Weights of a small contrastive audio-text model.
Model: 3.05M parameters, mfcc input, encoder arch quartznet, encoder norm batchnorm, encoder activation prelu, encoder depths [4, 4, 4, 4], encoder widths [96, 144, 208, 320], text encoder width 128, text encoder layers 7, text encoder norm layernorm, text encoder activation gelu.
Data: trained on drum patterns on synthesised drum kits, 26041 training examples, 52.1 epochs.
Rows from block 10 of the audio encoder of a small contrastive audio-text model, named by matrix and row number. Rows with one number belong to one channel. Each number is 128 + 32 x the weight over its row's rms, rounded and kept within 0 to 255. All counts start at 0. Numbers have three digits each. After the name is the row's rms in percent of the matrix's.
After each channel's rows are labels from the 100 clips, of 14848, where the channel reaches its highest value: "loudest" is the band of the loudest frequency at the time of the peak. Only what is clearly more common there than usual is listed. The data: drum patterns on synthesised drum kits.
# convs1: first pointwise conv (encoder.blocks.10.convs.1.weight, 208x208x1), inputs 0-69
# convs3: second pointwise conv (encoder.blocks.10.convs.3.weight, 208x208x1, transposed), outputs 0-69

convs1.144 097:109126167149111110119137174179157149124121193163134114075208108109136113157153107108114117122088087119131105119136154086178131150112109132083128162119137148076173059123123135084127129092120092110135116124112093
convs3.144 114:091112110123103123125173157120148098107134155106119161148206183182129163099127159110142168141104087193120121125142111132157170122081191127090155119123199105154179140114084144075166079091134151157153166116107111
loudest: 4000 to 8000 Hz

convs1.108 099:151085149123163162101157154145147108116124130128096124094189087126171108110089168110114134075101113147152147122110141113154116151187109116159177151119143152137126110162181082136088104084114109161145155111106088
convs3.108 096:080100176127135206135140176174120141116107130168124102134095174185118135126153129126185127135113158172067113208115155144173107139157151115125157133050143153069100098125127204119111108089080184187109040089097145
loudest: 4000 to 8000 Hz

convs1.64 105:160109153115112132136106123166091105123110182115106125131139081157176173190130115123144071095098145133180032129143108075103128176129124199154102154113125103142195117163030147093136179167029115131122069149173163
convs3.64 096:097111088144075138143125144095134152156140088135160156147186099125133159129130125131183094137089114094096057160124143144127109128078149130132164152114113104087120059136114111120176142089060089095109170111145134
loudest: 2000 to 4000 Hz

convs1.143 095:174139124121155167155136092160104116119097113130130146168124112087128134152132131162174052171098121153165121179152114146142145178135117131138145149163100147127135121105156117180118123157147118136146164154090144
convs3.143 094:052159139133053095072127178127102062126095152088159138135112149138126114103136150052069118088117113138091089144116108103106104099115127136137103134133098107127082119100120076124100149111070151058102165126147146
loudest: 4000 to 8000 Hz

convs1.8 102:105088089101130144108142191102126189113170184110177136184175122097154124097120042097209116110139117162135150113105203078149136115123073128063144163150127174140111108143194111153117093171174139174108110158077118
convs3.8 099:133105108051189133128133126134185119135101140097160133163099146131104122149087145150159150140161132107137101109128062130127125162089118143120158128126121139171133131145175093104216194175163174182127098157162165
loudest: 500 to 1000 Hz

convs1.56 094:145137087109098117093105089080156185140110122169137140190136131142179115139069087075174107137134105146172182057123144064054132134148132108057092123199115111168089178143169101128078161120204144154155183119105107
convs3.56 107:102110152147109131108091126124117106091142070170125169078182123125148174102205091136144095170078085178096177129145209142184154108125171129135169138100076114100144136168140122172122092104178078102135141164109119
loudest: 500 to 1000 Hz

convs1.32 092:135157135124102098000110095105106167138116115129088144169141144121179086155141096000152108119115130133138151136111118133116120144111139100116100102122106126161143145148150122099132151139138115132136090106161143
convs3.32 143:132144129123105141123056124145137113123109089124046118127125129130000113029129125091120119129131129119091133119124131146134131009134129034094126126133144156125126131069126120128053124133125091122122113128112100
loudest: 500 to 1000 Hz

convs1.131 100:107124160113178119118065108148104104116110081129127146083117078152143130104139194120094156118170118103139149098138116109117143103146185143085113093113094139083107163117151122111151128121129135123155135141127107
convs3.131 108:158162089125121157100122242109113111122155164144133129096108127137097116129129122102117117117178118169132092139149147132086156111125086146130187100107123123101128127152183114111124153160155129198133083166165100
loudest: 1000 to 2000 Hz

convs1.200 103:149145167169153149154109157088098075175114106094093124143174098168106088144109127142119118152153172131218080135101088113147121165146094124178118151105131136177185132154113136132067176125094127110159086167149164
convs3.200 106:105124137125048125117147181107152136057167085113155104116101121101147147120086152116118177094167140133114095122126088124101143123141116135092108144112101126062145084108138108074172138084131084147096147122139171
loudest: 2000 to 4000 Hz

convs1.160 097:123125132138133097152052180123100147096114170134111154129162145106120091085128105134160085111127128187147140207122155132121130179165116099161125159140152115132101190118111115146102084131129101111131099105125087
convs3.160 109:102129104098131082131116097120138085127131131093158113165116170067119067076191134125153083118167159087111090146137106103175120112120120145100137111080189122078138137139136093082165185133097144115089202197176168
loudest: 1000 to 2000 Hz

convs1.89 103:156157078141094104160121132118198184106103161194148160088133168113166106132114115152164101171129095093118167137160146155137174148127151131071097122154124081148141133131112137165198063140123111162116171082167114
convs3.89 087:137171111133110113096092089080176083143080122122110155146116152109146069134090110107156077061157158116121110133092116184109138118122110121153136100145090152136150093121184157141128180168087168143135101190176088
loudest: 1000 to 2000 Hz

convs1.100 103:172166135105198107091085134193092102118116121177098104134147063101167108150153109082148119102106191092130110183133111193131142160140153119152137098113129111145145158127162131165091122129066105133096079146174127
convs3.100 099:115147134081137067142167136094062084090112155083141100159129113084111090100172102138131151108193154128101118168071106138079123113123098143107130109080121152122125133097133143101107156121094117094133156167102202
loudest: 500 to 1000 Hz

convs1.79 098:116102090129170098118107138145176160114122104127183159158117116158102114050072157109179144136157109181087155065181159078142135135068092156122139073102163086088126177133171168170119123113154107173129188092089075
convs3.79 106:074128094161105087129124098121133170065123152090128096114165060161130153087121119111101121142134130101107133093172150111111174168122106138158155091090176162172155168071126142127092094142168128171144110123106131
loudest: 4000 to 8000 Hz

convs1.201 099:199162112159109119072161101117116111112083124098085158122110159079142091130130111090101136188159135116138106125088121146098121183112182160164110160135090173146103127098138064097104098116205155125199109128123132
convs3.201 111:141124151115184101138186117123126135177105150135157118129115117158150153189150146179107132106101115142188161174115152139100135164112065155164159054132098130129176105215107127140215139152097165110141116131169158
loudest: 500 to 1000 Hz

convs1.114 094:138149145137163128140146107183201162101025095122108164056021149084159155131148152132144102102145129130130131208175089121084105113079135138097150105137093091146128103109123117101174114121060089130119136155130150
convs3.114 115:103158193150090129099124131142090132067141120145087121124181130160133122117138099116055141113138115151129119113206152181135156158063138098129114090091127077147082109103128151134109033096148119129144115153105144
loudest: 1000 to 2000 Hz